A small image VQ-VAE, trained from scratch: encoder activation relu, trained on flat shapes of many kinds, plain or patterned, on busy backdrops.
Rows from block 3 of the decoder, named by matrix and row number. Rows with one number belong to one channel. Each number is 500 + 40 x the weight over the matrix's rms, rounded and kept within 0 to 999. All counts start at 0. Numbers have three digits each.
# convs0: first 3x3 conv (decoder.decb.0.1.convs.0.weight, 128x128x3x3), inputs 0-25, a 3x3 kernel for each
# convs1: second 3x3 conv (decoder.decb.0.1.convs.1.weight, 128x128x3x3, transposed), outputs 0-25, a 3x3 kernel for each
convs0.82:556529556557575475512594498554496559484505567561467512568442511541495485505516571526495478512560455496530502486442480463503515431454490482452504574458403508480478502540474441489582491467541439533448470537557472507527528532477490479493439440478544526547517461484526483473484488484521566553568464526462443494522479542599548497575440457483524513505504567461529527505433463547491446520505399522475485495491504449544441391580405446580434496459475486464455451559456450551519516501407459463495493482466513457444474499475467513473461537392495523502495534506563539452511595520488473562520467524576531513443485444554475467561502489500498498601516511528534489476491432473547516497506507488526472575582545563545448
convs1.82:441464484472390497428454495486494439500482477514554490394486459397427459470512515513381501459512522461577536541509516487508516495563539463505572576476478518510497480531520458493486507533510535502563444468525479519539534497565501374545486503451460414414553537452457463485452533384420524486465495463479518539477516524554603593466447474525480476510452422540501464512468513491499539545500490569469562518542504448436559440449505509491588570511517516512581511511558537543483558495491476509561445528536513490514483478519489527515533525477504454505581503599539485530507540521493541542566512544545554537470482528440522479464463519536515501563562432501609507487513494479463487520439545547447517521457531476508485
convs0.83:454552613465459525503507481496465517421444448450484503458518490533444487478517487455506459461510559438497497516481455491547552438500534509443506529568504445501509513497511519544472478579486476481454507477456503513480467500542433539497479506519509497501465435495554513560493526530495561564550560509583528525510505533515540523523480459434511508472511554476475484489475476503488546490537475480494502517410473428440517554508454398482466498434429479422459433452484529479488512492519478548481491514496549523505538499440555524532573548498508470532552498480492546484487436483555472537373475541504544564438477481505534472513488535490513535492508497494495498482536544461536515480482469458443543449525516503505484
convs1.83:513513430555471504480525539469470494490524528507520499564464473481457509496474493460496521475515491575472518459510461445470503495553460519471463467465494458487542467438455490419507463552505519507501551457527507534539527502493437490461450544524444507498486509509553484534476450514480513550502565571498464502453503500460481444498535565506446542548555459494514498484510489506512528471524489439492481506521483532531504463399451503528613460555522550514466537485487580513538506531488557551498545531540500500452524524524483473514485500443516451534500542482511467503559506438523572547446570539484514468473516492521453460503517491472501506498477534497509522559483455474469436481485509490471532488421515538510539
convs0.84:464507554443505508423522466536509513569496572520517593506516473471513542539537474397506501528492517453503496477508488532546454537539533516490522482502420458518506504502532543511460456509536510485470520536455507500500492524524505591510553501427530469535414472551543533539442500483505522502473446488472545581599444530515537487516471429509488476508555463544479501491502487494534442475457404524438443458516456449506495432510575485440548531486447611442547614512550518515523518454511504408534445497457464515465481470502494467502557463468434389511473494476495483520501485457477550498491511499446580474510444526474510558468514479547471534505462484471447452465508467534507477536523532493545560516500560476507458
convs1.84:533481511478489491499439471490493537461523501473491548488449540474485455475466554530491481543510411492521527552525504498466482498532597482497527494517451492462486499446532488519476519477507505457464530438461498438519546500466484461493515550557518471483414568509387551474525492585494488469444515530525506494463495425477473552559425509514469454561522525534527485480503511416504510543549506567470528524518481547475497534460530514524575538537513462543504467566552472536510513573454463540524504533488560483464537470551513548554483442456477453509545528537513540510506525512516483530525521508536520494499554533450482466471498494569502564531524505503523481487523422519551460520476521510530615443468462506497544
convs0.85:383549467504499539540477530431496502560396460534498484412438463522498544542545513474496520510486511502455481479503524570456465531481485486502431464426494517532472464440465505506512503521585510468495509514467457484497473517515477492480520521529528453452460545476509488468537442545471444494479462476509527547557495493485484552448502508467511523505492461482435497539554584565591512490469501543551516446468511476591525555606530450510400492475520547537447495536518525477489490485519542528488532469515510552489483440469534550544531518542506464497543431467501528471533532481513540546540490524588557466464519472527494442553502496475482427523495506521494463539536527455468462423460451487499513529519505484406471
convs1.85:496533434578514469502481500494477496516471433460427501480467541482514513532489565541517488518452481453492471426527478492503490535547468559499487529527544502501499500482470489570571606508513565557601531550471583503466495501490459582553415419483532521505510482558518506485518529575547469540552489514532550541549505430440431419489511489520547555573527602441509566473522487542503452497517513463522461484569486594552567474468494521479480490448458524483469399424461475524462507512508499570478488482454447457476460529513506503450481482545527534529503460462539467517521557527561466462476464502467472510540531471544452399498446472493506479486423462555532513478555547531499517505526551526538513498462503493545508
convs0.86:490532493543497461467473470494495539443550523451525483502541429491552501451457522511467455473535546469499450452481493514534577503506556527487478462531526444509498564476444591545466485543548486515479466528491544491437488484512468486469476530472507502480452475496527489444518535555548510569490453474492517461541436518527476530519530465482527445471499470507480512485461500499531560487518492531507497529549551541451487481493529452546508508536518501486519520504470514525518481503440489531482523492528440426495445469464543533531553459491518509565523521527467535602523531489461562492495511478496501420456472553446445486489493493513494480535474478473487511538466500492511461503450545501554550562581526528527530
convs1.86:505449522550544554496468537533482541487514500507536534523544545516491481537463505540490529535440491529473484500556511497520513466533525546550540451487516473493507548508486531481535538512481552525524540496522529471561466480510530485492499472524482509540473527522520523546501534473513544537510518528432432453466529491523496472570470524524470532571479502516485531484500539529508510492468544488538499560557521534500517533491526525623526455526465465517487500511510577532533542503549491502519470537578504556541494516546456505524516499419459452470489534477475503533506522498516518489533488569512500526513477522546472491429475488464514527489520547482498522476515522510466551461545529527584465509457445488483499
convs0.87:529539478521484461490533463445437521550499477452490516528527440550594457496510487524485443543504448455545490597470466531503526515520475500475497487569514508507483467473484514525505511491502460449544464510550552557526441583515428441471516564532458472512460540495498514408482449431458412522580527506469495479507582576471517557517516545528498506530514508507474468542494457500542506502506486523507490457513510479578566503470520533497460536443527561585599545549519509445484507486535527536473582525508488409502515455429500518483528473402494511475530487487500493476535542533498467486530532434474466494466475455519451453522499536522546510536473538538451430428499516473534490520448489477529566490545472463507517
convs1.87:548522520501516504527507573458493468530526465476457443525441503502474579563581522472472484524564533543457466473455491508451497522439500491487479505523564515536542492536511517507502540556519576405542470516598527497517515414447503527600479523486525513550527405526494440469503501551512553455536564586454455520455560510483424399500567522556502475514410488489513472491470473451441434496534474447437446534501443459512490506469592508507552494507498596525503529465426518540534457485533528487526505573522470442587509521548520524468520495483505467435474476580473448468533514529535530517536563504515603527490566542391495410495567483554549595536525511531553524539486535482522465526477505524509461454510538435469458
convs0.88:431599508501494567545505545473516482478492501464498462442555567433507497491530471542573561461545510484508439461481466567513480488548496552517501511442539547530536466510484449539493506516522511468524467414461537607482489552526487535543443460475481431499488473490484468574427505497480532548472512562522481421562536564471492605435548526449535574583538524550545540485509460467514558407470539521462442515458535560463487574577552555553474449469540441455471490509466548482543491560494441525560490485567513479537558585406469539483503536476415538494467540507502496490463547584416553490509485493442627455465457527457481421467536430615416455499474512537517499507531495495547487497512549497507526536477519445541465
convs1.88:468475539449494483442459542544469500502524563538570529491597500489537457515468542520423449536486492494418436475504532534505482536589547504468487428490496524483472502507522439477474499516511558503469470480458490508454502488582494484480435471454467510503463421508471581459487434476494511541477520504486455518496416472495523502544526547468527543542440478556466442510545496527475500498473503506519493544543547494427429427411490477528553509471515517473396471476498470469527572487518436512487444421440514497503527514491500518490512480461412400428516494484468510578489532510465445533553476528481516503482495475460548467500493474470491428434527469515536505507522489611473487499506528486510459516561455501522548
convs0.89:596572521525413409512419488442528490512468495541434436445448494509484535489529525574451578501442459542487534532532543517512500428542545508492494519425466535481423484436513495460438472504535542501442509590536456525507527541489484536539530522556546507520473468412506515533508504550508496518505570546482490492390470636492519498503471537467524562504546527443480446458531537516478485456460436476494429484447451536548557512469536503467515484510466523623494526508541439503520474493499507554466417443496533500482461504452542527534568570535570486485449535482522503522499520498514459492443525452494504488504502584504567541610512480534507535430490521544508531448489465434430542448428557496476454474453522474494508
convs1.89:563513449476494476553573498517516471438539461473500541423396518428558525563553539479459541551483453586538573456531605479539523554516485509439485479497481511525457526502440492480409580526522437549487451479479571461488476411466522487500573498502441466543428492582454521462497424542464432467534547527521518422541591490480452499545427473548485595504565505545565501462454525542546550545506492563501474451522488595442495551401469529513567486534472532484483518514541450454588457430509442504550420406498497470575514609506547517469551393392584517497552494525505480437530498502390419457475489520583505529504539508501485449514488427504526466527570506402425517517548477525526490532477474477443538495553500539491516
convs0.90:544519523567501530582462474581471519565531487516492536557500442640594381547503472477549495512461540540554546444479581540490526421550511483519462466564414474506485560535492472427569497454470550470531524533562516551503555534487534471475470518521447542502486480473526435475452515552570534515485484503495496433498527534525534565454462535468494512476486516486567508522475467514511537506496503474522592474458572487601482491500390453515508549409484395477475521454486570571517545522396510557489556513502436467524496454501520521433585504438502482525486522487453483518496488502468488513490555515557506574495508508510464508486517523500566558497489535481471424448525517506516517491569509446574506533452460527558506
convs1.90:497527482466530439517466455459466492438581426519561504474542494527471467477480438479459496533509496542471540553424504534475512446557550475575436503509498479524515528505458459491517528468446566510528538448563528482482536490467510424463556541465465545435496449471466491506541498483516545505508537444471441574481551537542508460536454473516544468471473543440538472485528524429495517500502599515540546535544540579435506548515564510500505460509518502431549507432455540554591558453454512478558481515500486466495597482525545526476520494456563454565544479507453495554552464528520499445535408475558570590569446494555405457510436533476586511474505512424498499480473416470541570498518502494568475465502577516531476
convs0.91:504532446509495456484566525491523445435586566434528579426504518548384529544409508514528521536468502450525403530473434469516456461523427494439527576462517577417556566487553524481471470459471486485467480524482515540387543539462506490445482485492521506545530498595556525505539509530434522540481514597518476471471541504540509442599453491459536474616465519486520517481522500446548530492485507473484501431548524497501496502500511592483525566598529546648583492575485448509483464443506570429526463443406425437501499520492507531480444501554511446501464539551566539541572469452463427528471568594526501513552557516516577519595558483642461501564492463508465495477463566438416509473511523521611459570528477582464443
convs1.91:471426488430532583443474553469499490476441436536472474495478506513516536454503506473447439530467492474576441499481574582578526516561516560541476470506467495491400505510556445607509566453489488417576455459509441554488540464546484547548494482418549481506524478564517508526537443432513459444426489481417493470418496614412463559530570428545462512504537489476563497518449441482508494500470539422488536490533540471542544451574434468519553447496462448549469455449477570471441453500483425486503529397442458530463521477481487448454442526451514385510476492495472587403459507455449550510430513484432568496515469484467556530473519479562559462512484553522571445509523519505463599501524521498459485539349563514504545
convs0.92:449537427463542620533539502556566489485493494557456519590507529439583524544542506553484495469535541441500537481537500482539488492467497502475468433559426517481469528442479463476552468440530491488503528578463443509622516553511501469423515472503489440475533475486492530424501502454494417574536523528437510489494528531450499501539501537434444492551390545507477464447614454514438488498502492582500469518446536472632527482570526518410466490522470511557593449516537506508488457516538465511440458506533498461500546439431477510447534488517457515444542500499536500532453550500423540435644530476496409523518434526475444474454492546428462396518523507583434461596451541434475516488447516530557539575460464531527511
convs1.92:477505447457534479481434510468599571523563451503549517565508454486494491514490386446524596499549530440508475559405485508458555573538512539512438439533459510483528453584515437467556481576543526525434494484574551516490539472468476565580462439416445466511498485514480495518540498542551541487550501546466568532544544528413463452480502497481484457444458401430505494508473471492602430510558492475531417423494436587446542443589547458509506520436461503523517492499456549583547489447469481513549514535544562482487477475548537426538526396522518476579488482426447496515514503507454546457501469474453530479450425539390544461508597486471467501509589383517464514444493481542480449540528415498438469474456482548448445
convs0.93:551530574494570545526535513487489481432491498402511502508609518522472498526465494494481453518560592476492435479466545481484487519432480536521463517545534584524498489508474462493516533558530513514492520457491486463489482481484506534533528537513511520473477510445538475482512505575493605508532522500542526499490556517505513549480513623464531527512496531493481521545475536533551500504465496459434472494481476526481487498513547476475504533489454553512462443461510506486526510534507498477475482522503505497494503484515540522534485496488548490482476483481550522543533525476531500553505490520455479491483454528478534473496466478493528496484556444546458530523473488476516515506481475480526523491612515528477512
convs1.93:530523475493461500447499455496424530516512505409503502559504484510543538549524476523482570450511501510501515489503442500520546491442517475454498494518465503507499451408469510494515461454516503510509432485480461469473484516510449536495510520509507499403454417500515556466478515491542465483491534521461451449465461544444503529508565529580512574470524540572501563506521455511524473510473494537523554505503487553519581447516497546442567510458465521511457496502495534513473478474506421476482457523548477476478505469458471511528535513570456471485510485504449504473467466513532561491520533490508516463502505491480502523473464451505557496554518517520527490457461488462449485453557457470488469412452502471501529
convs0.94:535520494535493516544478494467548554426472505515607523529485476494597514512563425497492476522474458532465524557507527575513512523497508505453474480452529433479436597433540587495513472432491456447458497485456542503500468481566475417540590557494518480458528561480506446453490442446435569489428482539534534438554481498558475565495563507563525468602475486466453458529483440454451459507553475526425554494519532437557491483493444503452481462525541524520483557469413502417469549531483512501474445452502442528561465478564594449437567507491501482498508480470536498541562521468501521492547453389566535422480479491454477560532549537471439452501493543469495537555563485561490562522540565549542493641539465494560498
convs1.94:451472482464556557450479534481496523462545532462479529551531469472444512470461477477459490542440462517542568490399539508488507526508477528524553480544527482502568454482484435511512520508518528597476507486469516570493519531524477541539530542534472458516431485494498484459551497424501573529552470509536511439484513473522546445520406500501573535524496431594508494516477495454462527495586473537501488464463414510563441512485571508467545512546460587534632524528457451563580499533522613597569507514544466476492451461549504508505443541431493555608476481502556428610517493413534549548596450457515583493496507469535498499550493452453495443450554462500511483483485447357494524461498478433575487496521500491481457
convs0.95:501526476464563489475518527471478519426546487465524469525515509479587432458508510470491529560523493467509549442520505493512516455460516509519520524492514513508435465542560437433531474500470491493534482543512520552510538550506509518494454428422497355462555522477515520496462504494498504501490535475470459479487518528491524582570557509514548520492523532505447444508543491533573467475448476519520517515537517437502541494624485526501503487450530486453488473492477541545492490529436486497498506535544513483489514500521456441447525519464530513487536541418541503438467499485426502490476507504478515503437465446510547481462577511585472491478566502479523505497521406499528473510530509481483503505546439501491432
convs1.95:575496490557519480520469493548510482528491533499524526565533548516423488513510514448468454479438473520559504478518644498504516459485559470519528501473547508501491483527543492540441462465468560491524509471505544500514522547574494502515524507481489511502576508491519540490571443468528464471484537484492532507385449503470508595516546503535565571559535496520513518550468508516509472460462466488555525479508487482492487584401507548505552488476530524478486509438419508532574521452493527466513436449533508551508493528492464493470472521488508546489486501542529511537537548502463513471531460565511499499498474538480476550470502564382506509484459493517453454444515457536496518477511502560531505514544530494493513
convs0.96:529532532501533464494527493489563504492530584422538462502557521452592518498523502530526488504560517449506523514539495533473512455480490581533540500496542541484476487516472423490529415486468543502452457555542461550531463483589487422486484493550464404573542497468528563432446509447560564429468553488475471441455454474465528463507493499453490545515487452514494505428446512476567532532463445559460486491477420453468561506512523498614459512502517501479494569520488502502485491524523494541501491492483468514545515475490520505490487558545475480481485508525528499498542489479503527524445494428454526484563516549515578485500567504451549484501460522464465403477448465466544513481552533496474537473510509542539555
convs1.96:496430500546429466526467449485471533481469491594431545517553470551458548521498510532524510514464507521479507444464468470490533503476456484518543521482511475460484525497544556540497478521522524526519502537571451495498463484521448518525505449525501442552525516529457584508428440553474502492502499530521489483553570503524491497499439426457475451514531527478440483472484516516441516530481478471540493540541532527502476514475463517501546458514502505517520463459503506493515455437525514477515508478432514509518525570537503517512523475498525523523497554520548511522420465531503474565526481515518455507460472538533438486577467486524519510563480518551457526499516480488524488544481434488482484491479449490588476
convs0.97:477507435462464531477467547423520513428543570452493491503507549537444515479498450466504496567556474492477463502521482485512540556536549494517499519408515441485461511553478438527528486448498546556507529584445530501465494506432456501537472492625462484560505425527491496481549473495530402486506472516505513486518519499557504417475496417468483565496491469525535503513490478459510540515506482475562357472566509509515487486565583486554507476468433473492521507468534524444490535522613516509460481498463513366487480507521525469576484507606450540524494492518471575461528486502484498506419534494484515473481494522463504513473462529533415572530527457474454548505412583506446585440465532460486461541568512510558511
convs1.97:462503500405511528467483493479469557460368535480476550456520486532478524528516500504461461485407470505563499574503492535463475482513465514502483496486515480502467533592512516617457525511471519528453510548471519518448454479448478466455521387490492505504524512570469520501536537484517454474511420504484504433404516449507441489505493507526536467556501498511538467548493502567563517432531451514598478515529483538539502465578500484480536482546518487610453477521497503421544481473489516528526463519458524624454481582376456469481468465454505480439517519452633384473516462457503430514564498505444503503476457489499473529416390429478521475515508442508546495402466507497427498482481497511471469478532484501528502
convs0.98:520566432488453477493460476494495489465517509505515508517468496538484571484523542526503492562563512470600444517503566508563556516532584427491514540467550512497451492574420426487472470482553446523585437532536496502488504452482517446447400440457487523461510486524476530538536547448447518454522459433524440483456379483531536488466487502455486429466498468426478437518445521513494522459514495529547463501483444464437524493511546467481465444503491543479512494527500425552420487547500487485472483501538513548512501479427400426448533436463500457459507523506519544477526474485527547502474468481477476516579514508501473499513524501530506523466480461457510450540522441506514491440574514563430513532588453453561435
convs1.98:534511450553515544597547466459504478417420401504454485497484550435521445490536469513415436511470506529496471483510452508505463518533442484519527499452457477502479477471485540406484498469493404518457500489451524513539445526511500487547518548530537517588473521493539502524502466499467436518522482562561475498579557605531469467436466512510560499503504466480467474411569516433514571586526462516523459525503517530428514504398470469479506490438511544532492512551492453475502523566471494440450485476432473511472506498473525503551578483570552519543494475540417447507515476468411486560488500559468548544499509489561465481563528490600495483490460519474508563466448498568546452557489481516508524468449460520429480
convs0.99:479501486530442473522492526529485484473567542581465508525483497445535533548565541556553469440526547556471535505503516425492474490525515564506597467447488558558474565487471550496450522516594582521511513491504486554564464516502554526554576449457474498555566519507571562503443505507437459557444467483503566509517481465454553570538586488574452523510480448491520521388453496556523508468524512429425453475456438520511573492597530544536567442522489479492561471489477486467558498507549549532551464504499502473454463474499461486431483453493442526478501489506489486411561529452483537502571533510494477448518476481498620605499453547506505510455494490524517546509478420537521558561475477535457464539601534490477566
convs1.99:612537550570581537513537622463532470470415520531482526528453478413486497519478480479512478495533504525529499540518549575485521573515460546483408501564478496520488438472419482437438448467430520491471561549502552450506456569526529498444524493520521461517472497485500436549488458508475490460435565539557504489435426509456502529570481586557487534555545514492477472563517508496542536433422490530583471512419472554487450511576496464567418480457586499454439428465529394528498525490516445506583478482469473523578442495435488496519490542503473518571505527431527546577478558514488466444553463436502528507426461554479434411517466423558508468535514440505524492501492497498509464533554494520543478555516477531459494
convs0.100:489438518519529518502510544433481485415460473490467496524493521548512537526471533539543461540501518480560545486490497513496486491504511419409451525523494451503457479495563520491451461421424501481544473403498487541425491524520549391495412518411428484467510514493474561491513510515517522491609460448477465441514545454532537477540450477514515574484484598532563519458471476469509453543492457475497532479527531445527459509413413566498513476431527554589518528575470495523562511508511479451497525587509423473479482411477529430508459515514531450497494515474486511504441456437484487494439490456459442411536524465457466491589522480512484459563493544523457487548517513485515548500531533539535495496497518493449506
convs1.100:517541539519498449461535462510429457506549603478459508570525443485521479484486518471512557497522458545459464496523476556528438491532486541426470440496520571561575477474449457471409510467464481492476485500559520542456552510537441493469511535561517485486570537506540500500554495467547550537507531541450517491502468533475558613463485551467504523475425427553513494451433540513522525536505516471492507525533481490454441554553491566523524494544470533484493465508465579513483510475465476446502544467506563493546522524486485529558485438487469545443552539522513456507521558570425500444455490492546472504523476480475576556507487506490544502550455492507485469524476508459489540502468524550556537486462532472495522
convs0.101:545588561513542547483539506528474486529554458486510427484453513528474520531502520450492572497487434512524487488448526588503501590563494447484475499548491488494489500513502486517516523549502529482483574532479540523502483498548415470542528501535444444508507538511444484404501429499498476546474542430457432412539487552543512508477521486543542495452464543576555508478516521508495445500531470525460509506490480553572583489514525466543445406515533499518489504487472548521577522511444520473447448533531447487513497462477503546542471455553508564508525560525531529524470528449464397511568505491545516501541516457464514516434503510507477468464487559471460486485494455485444488576508482516526528478495473512504525
convs1.101:526451566464571459527494503482518579528483502510419525477513491444500574473481527495425456566496483483485549520423481503517479460529523509507502527506522501480535469499522443463420536480476501493487520520501528572466506455484471564581514546488580515517497498560467506548524493502515527512496561515473504404451428491562513565496500490501520525500463449512476524529457542543429520495511551527540443480451425426518485520563529426453479557494498499486546529459498495544512491456494499547494513500522528555524477531523547498450455491483511429553506520541501481590506516493433516489500512480512591535539518539465469473560550464499459515451576520444471512470496429497527529503475511525504481493534494433476460
convs0.102:482518518543440495536480476492484477515443529438511503463549553442494525466456482483509476493498509493486457488524511432407522487528468482490463526460511506434520527471524544471401494533462518530481548503512533521527444482498431529496407538500510450505513462521504452585529424473462477515525468480604468424473488487461477452484460486462443535536496532505520480483525533473555506584556464542508506555530479481557514542565514489533535444363496559475429444470535522519520498529486523462451529550428545445519495489427501450463479505508461486517495504526542517544474520530478447471464486563457510541494499514484469478463463518530553561521528497525465421490538527431466505507422418514509486497514465531533551
convs1.102:516490471527520482539493492548549530497518510496562541552491508509506434484518578510596523542486526522513561596538537584578510492530491449513542439487484462451517563490570503458475487541503501475420548529472558483463509509468452518454573518454422438441432505469560464519499552518519499500489548482511517526471455536587503537450499458487521496524493462446480465459542499493484492536478468509575519596529474479493590544436543481424518536559498550468475482521510502477527560548516536516569501495518518488443591518402466518513396486529441518546559440518551489488535510521464526466485510529485492465491541532507523512456533524517488473488536468488522508490405499498499531499478535437446455500464487483489468
convs0.103:492520493488497468496467463518496438533539503536478472555471509559520542559510522428528488479482521521455493503580450467515531481462526459549546486497542448512484431517490535518514488529503477545565527507562467473480532494542491485518565475564522500492488463539455549471514492478494534545550574602532554490592556539483494450517530497493495466514457461518512525520549470530542567499487540485512466509490504496471524526507453427544493575507464533550462521512572434488523454475516465479495524529514534528505534521537552552548513505505534512486546545497531472477497485503490397542487493432536455517479531446492470482450513531485506491427504434486514505443550518501516549477433514543529500545479492564506462
convs1.103:488519466489466489472515497493481452571569516535525566464541521526481499501513494484517535483532490458473522551519456455519441517496463498557466493473532509495514489451527471459464501537480507502480538505541483499492459495569526502566522491569505519511505466520515501521429471535470493497538528469501465518541489457505484512532527530473402496520485519463503536494504469523479514471539504566467501458533531462471564444487501510512506520485497512448520489540521516461476463460479494439507507463472517472513532522530570487453484478542511456465455420532562503458470511464504521410486510474468479472485471517490550456494493528520514502545523574494467515523567555520559510509515504495556525521534517507487547
convs0.104:477461497498511459540481451486455544544500547515472479549484543573610521451523488488486490531573518429493533525465479492532508426490511494509506451523585511481500438470560486499510547499456452530542509539504507486502504513495530483484446463456456452529484508502532512497488436523537553547521495575569505510441482447576491498464494523537609501550493495479469500546509564510495509546466490478491549472504528454506486499569477507442459444474482427521488459507503535541473486523533486442548548542544579480535489453493489491505481514524464513476485524450476503475458520490454424513472426428486452424493384491573448441502454490512540446464513489495502492471480495502516467523485541471474475494550488542441467
convs1.104:491492488542445451498522454518454571476520530496510472475527532489385491511501482439506492483473439412513513523519515485433480485500504539506508418469486498539454437523468433578523482505465438504476507529495504492506501462517511494534550476473498460585471487554474527486466478457467520503451524506465539507530545535516476443529485468506449449516529423563555569451494443461480486491508489510498455480508477475556497430414436441443509517572519516540457522487457509503509505483519560491435459492468465510500507519484459523490437450478537447478537493482513511445519592513473506473451478478408488527596480557514460523503561518454506536520564519498545538491537499539496527513492579546499517543455544536533510
convs0.105:462520532481478491474469433515560574492468569535526504564571464528523441468511555454508541567544524523500473494496461491466492414534510485454492481449475531440513523523525466544569494536558468502425406511548444497543560504562520514521500481527554493474454472497482421449492440532545491503507528574479477527519454525506471432510479496555377473465544467472469571546568532515521499520516475500514448556511459505514380430423444552440486406461551492479454518453474517536476525575477477537446478470461499529514426462410453490525463477528490460495480475507528519506576523490514564503463455421452502482503491451526528460491525517464531494462483507506517510464469402483552458523519506511422451553451509529498459
convs1.105:476543511539551487552507445461504453522490515446502504536525521586505531460543594541576512456518531508476556581539536543487478527470481465511505440516436491577542433483521455472479490493449492466547489527523545541544530532450523480406476485487504491473480512543554559493482485535482500527475518473547481477500467472475502470481452536451538511393435549556490477466546490494504486523481468448510553504493510467495445498502456555532454493511473473489526512525494452490500524488442472411486593550500515477528511546503567517550420475491435526532506528406444565515480455513471367470522493427518494521426558475534453408530471485441495455472579488564517453525522556506412507490484431546504560512484498505519433
convs0.106:482544492493483497456508549505549469485569509496531496517512399472473574500525504491504431556516520460608499479497480470458425517493529478516442536566480490532465490507500500452432508515490507505475544510555536501536512512532424499480477540508508521453516441504536481426543521450517467510482527533505504457511420493525516521439511488474504441460455520487531529557522540507482542500492491484442575455509540522531500483507555520444524517510521489559502478427461421488450461508475530482498487458568542527548544530490483483494525491516466462491515493474462456494518491539453509455611497526436448496464514498489573524433484478475480519477549488473458520501487497494502593509547499521558511519588575486565562
convs1.106:495497491504496515532503563487492446499511500543482493555525487505497445485474522507462499501478446543496513502474523553530540531506598537472494438490506550477509488515537480550617537535583450500471516503502494488525541541485541508553539484532537437538506535476514546524495472410542577492497507518487505498467530494465495520516544530513484477563488517474489450530503453489524528511526525513501569517556486440482514493514486489468422511487451482495504429469536498503431529444464536486464556525443514528492486494475507549522459497466443490545506509487498529551495501453529525557449462519480539518494562476460407513503426468509513532469438520513555464436468500480460475525519476454477485439471506498507469
convs0.107:584539448544456516473569529506445561496532457527485522517435445428495491531466454510480448503478528491519526496510431524534497506612607607475536521524482501485460462490520447443473518452547476517522499490476532462515504458515474538534488548523553606512484426389439428449507470534537558518447405470514543508531532552418463425496545501496486446494413477470505491500484496481528532606558476430448507527467530482476397432518522548544569489519526532511540490530425489493490435555476501499498490437460535560487475560492459507444477446492438535516492474526460583536453520456542590509472516425466459446530440478523537554504518460570448529509529595542469512475537447535438533447505529541496506469520540465568544
convs1.107:556483499508443410534529499473496475470468540535543489567513476519436530517492469519484457439480468431536519471458503499445522547423527567541512511462491544595474487526545439485534430538479525502447522513460461425471511566568474489441484484526533568533509475490517438467415513498515541535545566477561558505469512554504495558526598544575514548433520451571549480500541503511512484472487496424483529527512485416473511523480514471490536468484448506464557580415422496505484496496561548488507487485459512558495533479445521474462524558527507492509425551491480463455400497504509518486551480497454408418527508513547429470492543490510494525450491524561620537562513496471526565499511496495490506575515489546541452
convs0.108:468523571549515513512520539617483473527446400500475511507494429499540467533502541487508511497453511483565503506445530514509396498480557468510480519490510453480486481402506463428430483521492517479562519420544544425526522462561521456501480487487509610469391531473512508488556558514486552494512428545509628526576588551531551476450469494532463459510553489548529492498482479497569482535498558518503606476498555415525463458486458514474465529526526481569495444526461510506483488615507501523560531488468468438467520476521536483512451546445539482497531551554480489538453561562525482548535447447474482498483493510472511543487440537508539505489503489458548511399506467445534498473478509534506509487478422506485525
convs1.108:467454459492487501527421499461524519521514434466538498459476489547455493523514461496474523526526500502517527516551519512544465542506556436553521532521568539463547490493456448566525492494564524511481497461532544524467532418443430476477414479458515509473540422550516480499451597564520451517494460479439474493428508544526429614562475475467498527499524505500473523490554464523550511496470541509474478429460444448495512538519524525519528516499495446508577464483507449524509503443520517556475493472485563507546491480549508435516619494485504528519419442534492495485397497444510559542472491491439501533492520523492462531523510478444531502515539585560433512447524496511487503554483491508531446541482582440528522
convs0.109:498535590531521478460487449529480503514484503544486531567556485505544522522546486520573483477622527499552559514483574406560487460514467532519474490460485460451434456459514540497477491467463480556461548460564504512453503500551576467512480447473530489454558575461470439468507418458504507470452383477483502447475503471487453462578478582549557521521464529420419434480540436522511434484516484497445464478576586457607515502467447446466607508530520528593497575575496509604534524538586476447475495446490501488519463510468527473498505490451493496481541541422558562458492475466522496543513593460465503466517516484511474521582564477484550523560446518529542514581530457502525564529542538588504505488553491542486510
convs1.109:553463463540524478487575555458582538490506503567449443449466488554493467476528496487479392458430505477447507506461415480397512524500606475538512550547504508499464506539481473539508410539552518460525540550464518464514473442502516599527392506512459481505589465487542455422494503549578507519518562477475555442504548501496394449444450504454506450526494560495527497490519488500523431491522555525538514578521573493502436478487567498518508508539445515364543412443485450533563538571463483465497532495509451502539423475501481470520528476461510490579487475494511533539553575506520524500462415441451526556490564463497464459475439536483472477562557489526470429448510536460502527501550545482532494585546494404539452
convs0.110:500515484483562538463565497520473508554530495473539487479455609502533533529502589466474506466492461507542461526537568555585506509503518493532511558510557490478473523489452481505493551429415559507479465512491536512550484473539496476487498543506537510513459538543430441429466453521479521492489453495492508535558462416567498502535438477512514489467489506466569549491499531490516520576462547530519491509420534502536557495491503506444430505518573470542442527456398504508527485503536548514533587551490524546522485554491464419485546518532510510540513530479512556528567538524512525619491544458511470548500516488504495483483500553527481424531497505474477504492523426481535507461516488563515518476520481506442521
convs1.110:515420463585477495508501520616495531537538503523507584536516451542498507411542497541510532492494529411494492506532514505502470507462496472466490568474535567590464545529491516573538527523450536506530513572550532508478470452537512506462542515425543521525508476506538537456498483502443480484447443529525493513564557533514440500494526482588555491438533576521516479516514443503445532495465451447526400480406496502547499491510509453448430461450535543477598516498486544575455477486529520528459587480518499470529527558514502470492498418468532534476493514510533511493444440441461518500497446479546492478506501464490530451508484516415421492470463413465506478574509485573540486530517549595552496576544582496583473
convs0.111:472590433539495488427535540484500480523500555550562432571541444446469558489549518496594491469521513455425476510498481499523476492422539569502523501433432435558427380540519494499473516520497415481534463515513503509494487459508461438495521542442498477492488490504445547519573543498565527440511502443417399528494472504475512541520491564502421442463505478480569468508558467519484476465534500478544548487515495568539453549554561563554526513522483528467446539504498461460503474472568508475505451459486458555505474478509482517520495429505467545545560496467489475508473530570454505511453629537484480459528439538502529466576513476423458479520445547515546460466483462589518473466460458519527491471467510543533554
convs1.111:517475512464491521481481511615521537511454475488490490565512521510539505498492489520532572537491514564457469479490459467450538502464464575443520559483406501463502482510495420550531455439445567509522484542586481543527524524458433453485397491545503464533529468462465503406528487527511519547483493500497514498483495365500486476455402385422527472510494532508490533485493454565501525489518524512389522526541550472501481404513447436420405492512509505456490535444503441563489491452497496534492513493480444403510460536497500544539491456534515572554423480505460639556501439489460439510425377500428448491499579506478569485514491466504449490523391475523486484535528487506511455503505507486588488568584495483609497